Weights of a small image classifier: norm layernorm.
Rows from expert 15 of block 3, named by matrix and row number. Rows with one number belong to one neuron. Each number is 128 + 24 x the weight over the matrix's rms, rounded and kept within 0 to 255. All counts start at 0. Numbers have three digits each.
# up: expert up (model.blocks.3.mlp.up, 16x128x128), inputs 0-127
# down: expert down (model.blocks.3.mlp.down, 16x128x128, transposed), outputs 0-127
up.49:113125183119090130098161149113103109100143114155176115121111089100120153074157145120153088111068086110139116129169146135088114189115117117169116133098153130161128119173107142119150135091132162185134118134147127145149117137103111116127098106145168121138036139115171124159151126110122084133083150169168139120123109124101127113083151142149130124130087159138149088119132125132100139145127
up.50:141142093102144142161136099127173120096133153111078100129136119150125085201097106091138138136175168192117111095115129143198134136124139147118098090120151113095110113114094135152149123157138109058122124117112090117121105131122167114154179120124121137132193094107124104106126140189134175146161137132101079144120116114098118131187136100091189124095116110142104165133124161125123117147120
up.51:126117173114086134101158158118104119100135122146169113119113088099115148075156153122151089121067092107142112128166147124100108191120115114165118132104152128160122114169107152109153140083134153178132124141159131145147113136102115112127108100144164131142047137106163124163153125094113093131087149169164137121117100127100130109093154142135123127131087148137151100123123124127106141145126
up.52:098107118112126127148123119131123108121136115174130092142140129111176138115103120135118104110118090103084134142139117132139110132119095107136106097135144124134137114152147109124136119105118112082126135082089129099115136121117119131113140144130158131108159121134118166129110149092103144148133146110165139105125110150150126098135147104098189140135084121175105095118163162134119143133133
up.53:115110160118093140098158150120105115116129129134170107112112085093124132069166143128143090111064083094133105132165149116103107176115100097162131135102155125160127109178112139109152138086133143163124115136154129134145126138101116112123111102141161146137072140109148125154154139070101097123091149170189144110137094123100136113097158136132144131149090138145148093118143127123110137151120
up.54:126105103112163150158146093127150139161105150103079138122154122134117110169120116121135156141176161144131124106105138127157130087138137139105125127145118101101130107108126126126113137161134096097154115142117129106144096135132142129161168129130120147143201130112073129112133153133106145124132119126125116123118145123126138156166138115090133144105143123130108173133139148107124130145119
up.55:119126176124088129098162149117104108098141116155175117121113091103120154078153141120155087113071082112136117130167146137090113188113115115168114134095156129162126117173104142120150137089131163186133122135145128146148119133102112113125097106145165121141034139112166125157153126109121083132085149167167138120125108123099127111085149144147128121130088156137150093117129124132103137144129
up.56:137138103118161145165139086119157127125121153103078131129134128143111102183102114103127153139177175180134115104106135135168135107133146153111108105141122107087128104102107129136138132176141119091146113133104116111131104134141148122166165128119113135148196114121088118111125145176126144145159122124087093133117141121113112138186126111086140142091138126138102181132135156110110129148120
up.57:120111164118087137088161154120097113107137125142173114116113086097118141072163145126149087112062084103138108135164153120094114184111110104169122138104153127162132109175110143109155139083134150176130114144148132135151119138096112112128104105144165134141053143110160124157157136085104087125083152168180146107128101123097130113089153137139134125139088146143156089120137125127101140147124
up.58:132114167111085136101158159115107123099134122139166113117109086102114140073161148126149089118064089102147110129167148120100100187118112109168121135107152128163125115169105151112154140081135154175132118142163127146152113137100117112127111101142160135145048136105163121160153130093110095128087148173169142117121098125100134114090154141138123126134087144138152098123124126125102143144125
up.59:124109162113086135091158157119102116105135127139172115113112087099115141072166148126148086116064085096144105132165154121096112183113110104169126139106152130165129111173111146115151140083137149174126113148154133140154115140097115114127106100145162137144053142104159119158157134084106086122081146168176144108126100124097131113087153145135130122140089143141154096118135124124101141149125
up.60:148143094104148142166140100130172127097129160107079108134133118146122090193107104084137141134174168177130111095110133133193132126132137152120101093128143111096119109105096138147149133162140114061129119120116102117124098131126161111164173115132115141138195101105113108111130144180128171142155134133096084145121123120097117129185133112085174127092124108148107169128121157121116125148121
up.61:148129100117158147168139096133162134111122163098073120131133121137111086183106103091130144136180181171135117097107140129182126108131135153109108104137135105099124103102107142137139137163139107072140112133116106112133097136132157113171177119133110145144206109101092110112134151165118163139152128125105088138118135126111119144190131111080152135093128111139100177127127160111118131151117
up.62:132117117122160145160146093124141145149107144094079139117149118135110116168123117119123151135180167144143124110101146120156127086136138135103128129154120112099136099103120126124121137170130109112160109144113132110141106133142142132158159125116109144146190134124081122114127149135110146126133116124115120127117145123124126158161130119091115147107142133134108181130130151098133134137122
up.63:138130097116162145167138086130155130134120156099077132129132123140117098179108108102125151134178174169133117104110135136171135103126136155107110109138123100086131104099111130138134138175139115090149112134111118107132103135138150120167169125122110141149206113119088122108128150165119152143153119122095092134115143119116115138184136112092147138091134119141101178132135157113115126148120
up.64:143139101113157143165141090128165127114123157099075128131133125139116098189101104090130147132176180184136111099105137130175136113135147161113108102136130108088130102102101133140145133174141118082139111127112103113129104133136159117166169122125111138145198108115098116110125146180126156146162122125091083139119129122110114132191128111090152135090130116145104181129125158116112129149121
up.65:088119132128119123141142111131125104112154104166112089139147123114176143103093115129135110113118081140082123139138117144144100148133108113135101096131150120145133121145144103150135125116111121100125132095098115101118120111116118126117131140134153114109147125126130163145114140122111135149120148126162137125133116141146123109142140090119196146121065120162107079117162152134097136136129
up.66:123112171115085132094161159115104116104139120144176119113114089098113148071160146127151087113060083104145109129164152127089114187111114108169119139100153128162132111174106145116150139082134155185133114145152132147152113139099114110126103100146167124142043140105162125156157132097107083126082147169172141112125105121098130111090155142139127124139090153141158093119135122129097141149128
up.67:100089101106122141110115092102122082111172129196083076128139133140174085161101091131125115115138104185117087119129118158182127153095111136116095098121137126114118123113125106170142118122126121072142140084113096104114151121117166125132156132102123116122166107132145129116106148175129174156158134123137106127111121106136114102184138110129217130093085102158112099134169152125109116140141
up.68:112126175122092132098162148116104107107141114152173113121112089101123149079160144123151086111071081108137113129168145128089110186114113112169114136098153126159126118174112140117151137089132158181130119137147131140146120134100108113127102105145167125140042141112164123160151131098119085132085148167174143117127102126100131111086154137143134126131088153138154088118134123129100138143127
up.69:130125124124154138156139092111142147152111134106088150116136132133112122160119118124129152132179169145140127110098145115138123091129139139104124133165118111079141103109130123119116131179128124131156112133112143110139121129149137142155147134107110131144177142148084128123127145138119125121139103106103121128130152124129129147158121121101103148103146146130115175123140154106131129130132
up.70:089093105108119141116120095110131095112175120190081077131138136137174088165109094135119113112139110187112103124128126156180123147096118147123094105119144126117120116117126114167133112133121117073143137090110100107113155117117161138129156132102128120121164111134132125118107144176129168155147130121130102123110119109142121098173142111122217140085086117159111095128162148124115111135139
up.71:121116174118090129096161155112104112102139119145171118116109089098116150071155147125151089119065085107141112128165150133091114188112115109169114141093151128164131111177105146112153138082134157187132117138150130146147115138099115110127103103143170125142044144107168126153154126098112084126087146167174141112120106123102131112092155143145127123135091155139153093119134125131100141145125
up.72:130129109118162141162140088115146138151117147108084141124144125141114111172113113119123149138177172157134118110102137127147135094127143143104127119153118106081134104103121125131123133176134119114156113136114134109140110132141146133163159127112113137145195125130084125119127153148118131134146116118103109125122147115123120144170124122099125145097147135137113179123139153106122128142122
up.73:122122171116087131097159151118105114098139117151166107121117089102122149071153147122151088115073086106134111130164148129101108191121109112165116137101158124163123117175108148113150140083137157178123122138148130139143118133100112113130105106142167126137046139106165124160147126101112088132087148167173139117126099128103132111090155140141131125130087143136149093122131127128106142144127
up.74:114122177120088133094160152114103109100142114149173115119115087100122150075158144123152088112067081109138113129166149126090115191114118111170119136099154124164127117170107143115155133088135162184136119140149129141150119131103113114125099105144168125141037140108165123157152129103116079129086146171173143117130100122099128107086151137145128121133087155139154085119133123130096141148127
up.75:122140102111152143167137087126164119110133152106075117129136127144122097196094105091131146133184177195119113095105132147183145124126145166112107100130140113091126110107105130148141130168140118077133114120105099111122105129134162124160170126120114134138199106114097113110123143191137155148169126125088075140127127110111113130196126106095167132090123115147103175128132160116114117149125
up.76:151126096115160146172140097137163134119118162093073124132128117140113091179111108090128148134177180164140117102109140126181124102131138152109112105133127104096125100105106141139142138171139106079139109133124114113138095138128156115167175121134108149144210108103092110107133151160114161141144120129103095136113138128112121150185134112083149135095133109140106180129125157112115135147118
up.77:160130101115160150161145101132158140126111162092071131130131118141103097174127103088128151130180187155154118107109144116173128093135142146111123116144117103095128098099099142123144139168138107093147105148131120119147095137135144110168165118136108161153199113108093105119133145146111157130146119126100106131116144130121122154173129115085127138106138121139115184131118154107118149149121
up.78:147122095116161148168143099134159130126115162092071127128129118138112092179113107097127144134178179163136120101112136129176128098129137154105114109133129103098125102106107140139139141168138108079142113134120116110140092138129151115168178123135110148146212108102087111107134151157113155139142120127107094129114141127113122152183136109086151132097131110138105178131126155114114134150118
up.79:118110113101172145169153105123132114145108141095079140111134128139119114183096101138126160123170147167137121105104137121153115103130137156107095108146146097104139108097120107122122133169134138098157121148116116106135124134142156139167172132088113121143169145139096120118123134164142145155129111119105101152119150121118114142167132120104141135103116153147096161140130158114109119141104
up.80:179097138101095148105153178125123151117108130104141131109107095102102119088167135123147109132091118086174110118167148107121123152119113113148149138132133127146141103147107157099137155087143111147122115148190124159162104148113139110129135099137141159149097131094144102149152135069095111106099134157162145115103098140110140131115149149116113121136110114124147132132114121109114148147120
up.81:131140095103145144165139091132170117110131154103073114129131121144123092201088103092137142131180174186122113091110129147189136131131140160115100094121149112091120112111099128156139124166139114064134122117105096106123102128124168116157175126121115137137203095110109115104130143195136165151160126128096072144117125113104117135198131102092173126084120119142100173127130161120118114148122
up.82:134104160108084134093156154114106125108139128133169116113115090104114127070161144127153095125057101100150108132167148122098110178116107103163126131109141129154125110166108154098148143076135137176128118145166134149149117137103121112131110095146164141142069141098158116151157132082108087122085140168165142115123103122102138113105151151134120131139094139136155103130138128123099144150120
up.83:115123174120091133093163151116102110103139118149172121120113087100119147074159141124152087110065081109140113132166147127089115185113113112169115139096154128159130116175107139116155135092131160182130118135146130140150117131102112115124099105142168123140039142111164123159155129099113082129085146168171145115128105123102129112087152138144128123133089155139153086117136123131099139144127
up.84:185103122117113159136153154125126160137088150085131147105107116106100105099165131120142119138116148083177118109138153106131132128121125108123152136143114132135139101136109137104126155102148103127117109161167142145162100143118142118127140110147144172152143148103121108138150130066088116105095126135143142114115113152123137155121145151101107123132146108108130161134120121125127141154122
up.85:136134100112162144167139084124156125132121153104077131129136128143116103186099110109126152138177176180133112104108134136165140107124140156111109106138127100084131106101109126137131134176142117093148112132109115110129109136143154124165165128114114134147196116124088120110126149172127145147161122119091092133115140116115113138186129112094140140090135129141101179132139160113108123145117
up.86:133080077126146151155150111139171154155115147119097107130139125128126110138124136108125138130165158122095130117112138126157125091127124111112131122121117106120143118130130124131118137123139087061104114129117122119144086152118131117144148141178137145129207117094082133094136146119087144089127121136150123115132142146115144186159155110088161114123129083124113157147134143119135143148147
up.87:123112166118088133090162158117107118104137120140173115115111086097119142073161144126149086117064083101144109131164152123094109185111110107167122140101149125162130112174109147115153137083137156179130116142152131135150118140100114110127108105142168135143049142104162125158154136088107087124086145170177143107122099122101135111092153145141127124134086150141153093119134126128100141146124
up.88:119108164115086139092157157119098113107135122139172119115111090099116139072165146130149085113061084100142106133166155121096115181109111103164125139109148128161131108169112144111146139085137149175126113149150137141151116140100116113127101099143165133143055141106157122160159131087104085126083146165179145109128105129097131113089151141135125126147092143140157090120138122126102141148125
up.89:142110114112149149154140097120143152156107142106083143114145125132109117160130120131133155133172158135144124113101144108141125083137134126109126141152116111094128098117123120116121142172137105118156109137120147106143113135142146132157152130114108144148185138136079122120131150124108136112128108111118127121120146131131132157158127120096106142112150131126114174130134149102133137133127
up.90:148133098111156145172141098133163131120120158097074127132130124143113095186106104094131148137177178172135115102110137131179130108131139154112108103134130104091132104099103135139143136169142114081142115134119111114132101137135155117167173124124114142145201108111092114111131147168121156144152121128096090138114138123111116140187134109083148132092131118140102179130130159114114130149118
up.91:084133162122116118144139116135107099119142107154139103127133110110169157095116132117142105116107091132082132150161119147124101168135113119131110110120147127150122124162136119136132131097125126124124136104101126113131112106119110126119113138133168112109106133122140167144108136100120113141112163131165132133147110137118128115105145098123191136128091131157121089131150139146121129131139
up.92:123150100096139141141128098113167105090156138144087092125126127157133091208095102097134127121176158202116107094123125158200133153105137148118093093110148126090120115118093134160145120150141130061124127102105089112121123115116170124144165127116125119123182092117139108107113138204144172148173131124095072144113114109105120117187132101103199127089110112147109152132130160133121108138128
up.93:131138132133138093072107135118108137124157105132116095155130165124173133165127112144146124141140120171094138145146091124129150110142140151100109101146120156114075148119155129133115133125110119117119165101112102137118152139166119140124118139139113109092116135137150118141101095182170157106176127124100121174137161130164115132126102140129136125136116138105137110130109112141127112099140
up.94:146110100114158151155146102130149147150104153097073141115145120137105101168129118120124153131180173141148120112105145113159127088136138133107127131148115110100126096110118133124129137171135102103158109148118133109147099136141146122166161125123105155152193130124081116118131155125105149121132115123116121126120144128128131163167132119091116140111145122130110183130126153101130143142121
up.95:148127106106150132129112129116155121065161143178090076142143124149141089162119113089138123137156147177140101110121121115184147147117114134128112097127136117128101115099096146148150124141142129066136132113122094132131105132112151119129145108114107123137161098124151099114116132183143181140167149156111103140131112104103107109163136121114194120115093094146134134135111147117103139135123
up.96:132152143122149123160109087101124174143157126136106159122130164151121150162119112142122131145162151146133143121095123121116131095117146144110123117164105109085126127111139093124119148177127118163159121111116145111131140137155145150144108118088127105136119134158088144132124147138143117123161116104098121134127144095129108113133122107132096136105134151129118142114150148108124110121144
up.97:192105124103120156124160168118131168127093147096127142124109107108098107107165125120136123147112151093178112110148150096148142135112137111131147136136124129136135097127104138110127147104143102125107109159184125158157078136115141118125138107136135155149134138094129101133159131059098123107110140143141137119110109147118140146132151157111111126126134098113141155132112118120126142153122
up.98:118113170118086135091160153117101109104138121144174117116114091095116143070162147127150086111060080105140110130164151127093115185112108103165117141101152130162133115174112143115151138083137155181129114144144133137152117135099110111128099104143166129143044141109159126159156132094109086124082144167175145111126102124097130112088154141139130124142090150139158087117139122126099140147124
up.99:135136103112160145170137089126162123117126156098073123130132122142117096190098103096131148134181177185133117098109136135176137116131140160109107102135132110093129108101107130142138135172140113086141114127109101108127103132136158120170172123121117138144202109114094114109125148181129155148160128125091084139118132118110114133189131108087154135091126121143100182129134159112111122150121
up.100:115139172126091122110152135124112106087149119158157111130119098121135151088133148118148103115087088126116121127169134142109109197126110127155108125098161127161123122173111150124149135093132154164114131128136123138140118127112118121127098116139164118129051129117168133163140122118128096135101160158164130133129101124107126116098143131152144118118086136137146098125132127134109130138135
up.101:114133095106155148157132082117161108129132148110078112130142131152126091201084101109137144131180165194110113098109125152179146122121126158112103109118148106094123112115112113153132121160133119070138124119096106096122114126132162128152170133110122129134200099123097122102129148187142151153159120120100075141124137107112113131195133106103178136086120122140106156132145157121104103148123
down.49:116109174115122149110113132140126092117093090103110175119113096143132143109138134153108156125125121143093138136126154140099189163103114146105153128151117117148161137173156082177151158101106082124099104132132110114126153114153157108107154155144102127117145105117105099117118178145135147101148164117153107091136162145120087080172136107090116129151143145133159107128118141126148119098120
down.50:157195087168143147160158103105155111144139161164120128121107148127094131112127117102102114114064091115137079138107141130158081075192114107170117123066137118112084133111118135128112105151155176145141111143146164144126136122117119166153106111124168134128090147140143110088125121085145131136110091087115144117151100124144114163141130141172132078151108065112120136123139134089126100122106
down.51:112116172119126141098116142144121098118093098101121169118114106140139146107147138147107159133126121152084129131112153126099179161104117137111149122146119108155159140167143085178145146094100085126097110131134116121122159120158151111097148159149098125128143102108096104114111175148131147111146156115153101103146159146120089090164133108095110129147140146133156114120132151123159114103125
down.52:180141104096160158140102113064141124160087094126139122128114103162100177116098153123096160111104100131148143159172139151127139153123080111111101147134115162141136098190156114120132122143144131125157109147146127099084101087146129161149146083104108158067143163166150153104130096114148166089129164096157152111114160130126134151157074119110097106132114118117116100127104105103122129103097
down.53:120116163110137136101115137146115116127084095100123157127117110130134148099144146143107164131128113161081146123130158121101171172097115135108141129149131104153154139164150090169144131096098076114098119128143110126123152120163145109090147158154088130131146091107098120115119175149121154114159163127145110104146164145121101107156105099082107135145123142130140116108123133134167111111130
down.54:153178111152134131150163115123139143148148163127133124117110158110101123124134117100123137121085104128116095123106125119154079094166129114171114122080160105115091137081104144118115080127122150141115123123156153148130158124137104136130103129144156125144118122114111128125111134109126131155120104114109134130154101137122150139126126134155131106127085087111112138104138126111148104143128
down.55:115111172119123145106115133137124090117090092104111174118112095143134145109134133148112154126125122147092137138122155136100187162104115146101153126151116117147162133171153080178149157101104084123098104133139113114127151115153157111107153154144102126120141107115106099117114174144138144103145162117159104092138161142122088079171135109088117128148144147133158108129119144125147119100121
down.56:151181106163135137153161111119151119141147165145117130108118152118093118131132116096122123118067101114126081131108127128161083077181123112173116118072151111113092137091102134124121101132139168152127126134143155153138150129126106144138104125135173121126104129127124114107111131097130124145109105106113143128149098131134133137131146145174137093143103079114124136120139138097135114133122
down.57:119112174113134141101116138148119106120085088095117168124112101142134145101142142153114164130135121154081141130123159129096185173100116140105151127151121109154163138172152082179150142095094079114096108133140110118123154119166154103094149159152089128125150095107096107120116177152128154107154168117151105098143168148113097090163122096080108133140135152131148109112125139128164112103125
down.58:114114171120125140097120142147120101116097101107121167120117106136136144102144138145106156132134120153081136129113159126100180163102119136112150126148121106156163142165143089179142140098099085124094110132137119122124159123158151105095147160149098127132141099104096105115117178152128145111149157117148103101145159149121091090163128105090111129147134142132151114118128149124163112106125
down.59:116115174116133141099118140149117105116092091098121167123113105137133142105144142151113160133136122150080140129117159126096183171100119140105152128150120107158162140165147081178148140094093081113091112132142111116127157121161154103091146160153092126128151091101095108120115181153125150111152168120152102099144165148116094091164128099085109135141134150138147111114125144131167111105130
down.60:156193096171143141155161108110151120138140165158118130114105149124096129116131115102106118113067096116130082130103140125159084077184125102169119120066140112116085135104114133133117098143145173147132115136151163142128148127120113153147101122132168128130096139129135110093123131094137129140106094090113142121151098130140115156140135138174134088148107066114122136122142139093130097125119
down.61:149195095168138140152165109122153128144151172151123129113107158118095126119136124096112117120070096116122079126102137123160077077180127104181118120064154106120085141091104139126111088136137166153122123139147164148135155132122102149138101127142167130137097132125128113105120129099125128148108099099111137127158096132138133154129135141173134090145099066113116139117144136097142100132125
down.62:147167123156124127147154117133137138141158170128124123116117156103097117132129111094125131119083105128118092124111119115158077089164130113169120124080157108109094145071100155124115088126121145142118133126149147151140154136134102125126103133144165120145121115118110121127112137111124111158120100117099137134146096133131143132123144132158141111129087085115115126114138132113147110142130
down.63:154185106165138136153160107115150124142151167148126128113116152112093118127132118095119124121072100116122086126105129124161080079177123112177113122071148111114088135087106141121117095131136164149126126135148155149135154127126101142136101130139169125134099131127126119107115130096128128145113103104111138130147101129132138142131141140169136094142096078114120135113139135098139106135122
down.64:150187100168134140155164110116155120140152172153121129109113152117095119125128115098117119120068099111125078130104132129161081076185121108173116122072148110116089141092107137128120098136145168155130121140145160151135152128125102148142102122134173126131099138130131110101120128091135123142107096100110141126150095133139129148133142146173137087146107070116122136127139135096133107127121
down.65:174154108116156169145109107084145114159087102135125135130119091156106173117098144119113147117101097132146139155158137149127142135137087104122110137145120146141122098179165111126121130152145137136165098143138136106088109100143124161150156087109128159076137173178148138108127110109155160091126154090152151119135148140131130143164090120120104101134118118126104116113100106095125121094092
down.66:113108176113124141100116136151118101113090090096114169123112097144130145107140139155112161128133128148085135133117158131090188174097116143099155130150116111154164138172151080179152148097096080118093106134141105115128155120158157106095154157150096127124147097110095105121116179153129149102148167118161099094141168148117094079166135099083107136141139151136154108119123142128158111102127
down.67:213169086137160170174129072071175089152097132162110137131110103164071146126079118096114126110082091108166112152158148173146097099178072121150083143115111173110109097148164111096121151178185187149189081155161146116083097094118130192176135068091153173077107185191182131079140096076170150091110119074134155115111118108148118157162085139167117085139102093127120120124094094074104101090070
down.68:114112170116131151108116133139124096117088092102114174121112096142134148108139138151113158126128119148087143133127154137100186166099117141105151127151121112148163133173156082176149153099104079120099108133136111114125151115158156110104154154145100127118143100114104104119114175144134150100150164117155103096139164145118089086165130105090111133148141151131152110121121138128155118101122
down.69:150149133151112119136152118132132133141160168118129122116130152110098104149121103095138141114086112127119092123116098124157086095161136120163115122097154121098089143078103141111124104120123150140113135123145132151151150129137101113131109128147163111139120115118115131130118138113118106155113106126104141141134101124131150125120155134162148115141097100126126116122134137123144129134134
down.70:204166090142159160171137078068174096156106134160114137123116109162076150129088117096117127111076086119164113147155138172147100101180079116151089141109115166113110100146152119098123142165175186148181093160156152121089109102122128184164129081099157168082101175188173131079139098084168142088108121076128157113120119104135123152155091142166122083136105098136113118125106105084108112101076
down.71:112110179114118143098115138143119097116089090097116171123111096147136145110140137158115158128126123148089137135118155127096185169101119143099151130149116113157162137175155081178151153094099079122094103129141108117126153119159158108103155155147096126128147105111096104122115177156129148104147163117159102097140165151118093085166135101087111139145141151133157109122123138128156114100126
down.72:155162119152131126145158115120138128142151168132129127113122153119095117137124110096126134119079106124118091126115116122154079088175129120172114121084154113103091138086105141116120097124132158142120127128149148154139150131137103128134105126144164124135112124124121126117114132105130120151116110119108139137141102128131145131125145140165139109139090092117117128116134132112141116139125
down.73:113122168119128142100114140139119096120095097105118173118115100139137146105141139151105154130125118151087136132118154130101179162101116138104151125150123110152157136171149084176144148099100083120098107132133117120123156118158154114106152157148097129125148106112100107113116174151132149109149162115155102100147158144124093090168129107091111128149138144130155114119120146121160117101121
down.74:118105172115126147105116136143122090117090088102115178120115095145129148110137136151108157126129123146089138134121155136097186166101115145101153127156117111150163133172155079178150154097101080121100102131135110112127150116157159107102156152144100128120145105112101100118118176146135147098148167119156102094141163150122090082170128106087112130145142150129156109122121141123154113101118
down.75:156190094169140145157159105108154114145145167153118126114115144128095125127123112099118120117059097114135078135108130134158084075189119108170119122068140114113091133101111129119118109138145173154136117143144161147134145127118114159147104114128173130121093148136137112095119124089142129135105101100115145120151097124143132153136143145177134081148109069119125134126133133092128113123114
down.76:148193098169139133153165111122152130141154175153128125112108161110097126120137121094111121122074098118119083125102136122160075080176125104181119125066155104120084142087102144129113082136138162152122126133147164149136158130124098143133100133143167128141099128121126114107119131098122127151110093101107140129157093135138136152129133141168133093145095070116114141117143138098141098134126
down.77:135179109161124133150168113133150131127160175147127126111106165100100119122143125094113119128079105114112078120094133111159076082174134109178122120069163100123089159079094153137116084129129155153115127125150162152144161132128101129124100136143167117148106118117115109116117143105116120153111093106101135133158093143135134140124141136165139102135102070115110144117151142106148094135136
down.78:149194098168139135152165110123153132143155171151131123113108158111098122116137121096113120123077097117119087123104136120160074084176126107179119126066155105123084142086106144126110082136134161152120121131150160151133158130130098144131094131142165129144097129119124114115117129097123129152113095102104138126156096138135140153126130138163134090144095069116109140115144135099143100135122
down.79:157145120158121143168160097117156116145145156137116146123133138116087102141106116092129131107087107112137093114117133139149096096164112145161124129100150129099099136090118146112125116137140154156140105141140129150138132121130101130128125114128174125143102116143127103127119120097129112134114100093109139119138107114142125129130141136162153095140091086120125125116136120108124115131109
down.80:111131171134120121098135145158117125105118126112131146125122129127142133092162139127109153140132119157076119115103154104109149154108137122128141127129133091159149157135122107170130115107096092124084130127151125132138172142150140097089126171156103120155133094098094107123114181157115139139150132129130104126149145154128106114142136107097115139138115131134128127111145152122177098119139
down.81:158197091172143145160163105106157113150143168158123130115112148126096125120126113098111117114060095118131081133109134131160079072192115107176116125063142116110086134103113131118112102144148174150140112145141165145131146124120115161148100117127172130126086149139139114095117125083138129138107094095110150118149097126143128160135137142175137075149107066118122136124138134090126110123112
down.82:112111168113127131099120141155112114112090099103125159120118113134142149103150142142111161136125116149087131125112154121102164159107124134114142120144128101156155143161144087170145141097101086125094115123145115126127158124154149105097144157156091123133141099104099119112109177154121148116149154124150095112144153147121102096152133107094116149143123141132144118114121142135162111110134
down.83:116105173114129146109117131144120095117090090101113173121113092141129145110137137152116155124130123145090143132128154137094187169102117142104151129153120109151165136173155084177152150100101081119099105134137110113128151116155155107100156155147101126119144101112102103120116176145136150102148167119154106091137164147121097080165128105084115132148139149133153111121119142127151115101121
down.84:113134170136113112103143141159117136108127136110134136133120142113131116106159139116123155138121124148081115103098134096116130147119146123136139126121141097154141157107116121156127097105092095122076138114159121141142167139152133093090118168171109120165142077092090117135115175154111130154146126140121110129154142148124123119129143107099125143133106124129116126100147138135185106132145
down.85:153180108163134136151163108117149118142150170145117131107119148119093117132126115096120126123066103111123083128109126129158080080181125113178114120071149113109091136091108138116121101135141168151127124137146155152137150128125107143137104122138172124129099132130129115104114129094134121142108103108113143128146093128137137138129146145172142096147098079114122135117136134100137113133120
down.86:151185109137148129137154111112123156141124147129129118135101166115103135098151139110105143127095116141118115126116151104135089125143128103155118136097145109150100123104115133124105068131116146136113131135164145144122150118150107150121116130142122143141128124112108134111124134115125163153131111116124141127161124140121153180136107137123102116130095101098090150091131113106161094138134
down.87:114112171117124140099117139146122103115090090097120169121114103142135147104144140152114160130133119153083140128116157126096180171103117140104153129151122108154160138169151081176146145094096079117092109130137114117126156121161155103099151158146095126125148100105098105119118177152127152107150165121151103100145164152117096089163127101083110133141135149133151110115125143125163112104124
down.88:117109175113132142098118136150115108117091093096119164126116105135132139110145142150114162129138122152081138129117155127098178172100120139104149127151120108154162139163146086174152140096097080115094112129144106120128157117158152105090150162155093127125148092105096114124113182152123148113150169121152102097143170148116100088161129099084109138142136148137147108113122143132165116109130
down.89:143159132150122120138158120137134141139160173124137118121121157101096112140132110093129136119091101129110102115113107113157072098158145118174114126091161108113096148069099156117118087117118137135110137117157140152146154132137098110117101138147157113150122104108107135132116138120114109163124099127093136137137097135129152126116144137150148119134082095122114127106138134124152109146142
down.90:149190099167136137152165110120151124143151170151125132109108153118094121124136119098115121116071095115122081128102136126160078078177127108177118119065152106120087140092104141125117091132136168155123119135146163150135153128126102144137099129140168125136094131125127112104117132097124128146104095101114138125154097131134133145129137141170135090141102069113117140118141140099137104133125
down.91:149142135124146144123106109082120118167091095102125145118119085142139160110131140132123155125097124143115149144137139142118161154114100128109132127151122140128138108184155099139135133126126104120138115136128122129097137111140144139133145134133115140092143138138128131107114132119142158096141165111157153119153155133125111126156103104102108109148137137136133123118116113120151135098117
down.92:165184084174137159165159081087168088142130162173118130122117135137081133118115109099107107106059086112153077146120141146166080074195110119171118134072120135102090124120137129125114134166174180147163098153145162137125121117108131181173115095104176138117086164162164103077129120073158127120100089084112157115131096111156107163150139149172140073157115068113128127135121133078107110113092
down.93:127141160124117104093108172149091155137139131097118124135123133126126125138133129160130144131163121135098147132102137082096124146102151095093113115168125109123090120109112119131132118108098142112123138120110122130120112145141137099114135137137096126154149119110108133130120140168114138153124136134133112156144137119117131151122130127121103155096141153127102128132160158154134135133152
down.94:138173116158124125147164115133138143139159175129131121115115167097100116127141113088124134128084104123108090115104123113161072087164138111181124122077166103119095152068090156127113075122119145141109133120154155153146163133134098121114102140142160117153115108109107117126113143112114112166119098115092141133153091140126146134117136134151142109133084080113110134110148135117155098144139
down.95:156166118146139149141147099105153099118114147162121133128096140139086141111129121123102130119088089108135087151113161130144089092176120109147119137093117118132097123126141118155119123151161167140149106152158143139117126125124131156150135110113149132116102157147149101088134133097146137121111098085123130116138112132152090149158123132153118097142131081101117121137124144089120083110096
down.96:141125129135119131140137123119121113154155166121115118116153134146115103167096104108163143096089112120144123114127076133151093097153144148136094120109135159080097126089123143083115157129146164116137140111146113135155140125124104132153096113134154115103121125131147149122107127101123100140112114145113143150098106091102162105109168125159160132153118133127152104125128129142109160130119
down.97:113141168132112111109142139163118141096131138122136132129124149122141126100161132121115149141120130139083106112092143098113133139120146115133130124119137095152134166108109111163128102102097099125081138121159126136139173152150134096089125164167110116158134089097091113133116177156113132152138116138123103131154132148126121121124146110106120153128111124130119131110158138133177096123143
down.98:115113177112130143102116138149116099117089087096119169122114100143130144109139139151115161127135127149085139134120156132096187170099119142102152130155117111151163133170151080176154149094098080115095107132142105114126154120160157107094153156149094127123151095108097107120117183153130151105150169119154100094142167145121096082166133100082107134143135156134151110115124142130160116103127
down.99:155188100168139140153162111115151120143150168151121128112113149121093121127128117098118120116064098113126078129107128127158079076185120110176116123071146112109088135094108138122117099133141166151129121141145160153134151128122104152143102122134170125129096135130129112103115125092132126144109099101112141126152096129139132146132143144176135087144101072113122136120135133096134111130119
down.100:122126155124129145103113125119121092129100106109121172119128099135145139116141136141110147130114114147098142138123146139110170151110109143111141128146123117140150130169152087164133155110112093122114110141130125120118149117142151127118151153135107130112134122122104105112105163132136146101147155110154123104145148134126096100170126113102113112156143137128161123124121142123152123097117
down.101:168186087169144146167163097099156113150134162150117130117117143131089128125118117095124123111058093117136089131121126139155078080185113120173107124073140117105089127110125122103119115146150169149145111149149152144125143120123113162151106110130168136120090145142139116096114123083141141133113105101116149116140096115142142151132131141171141085151096080115122137118127122095127114124108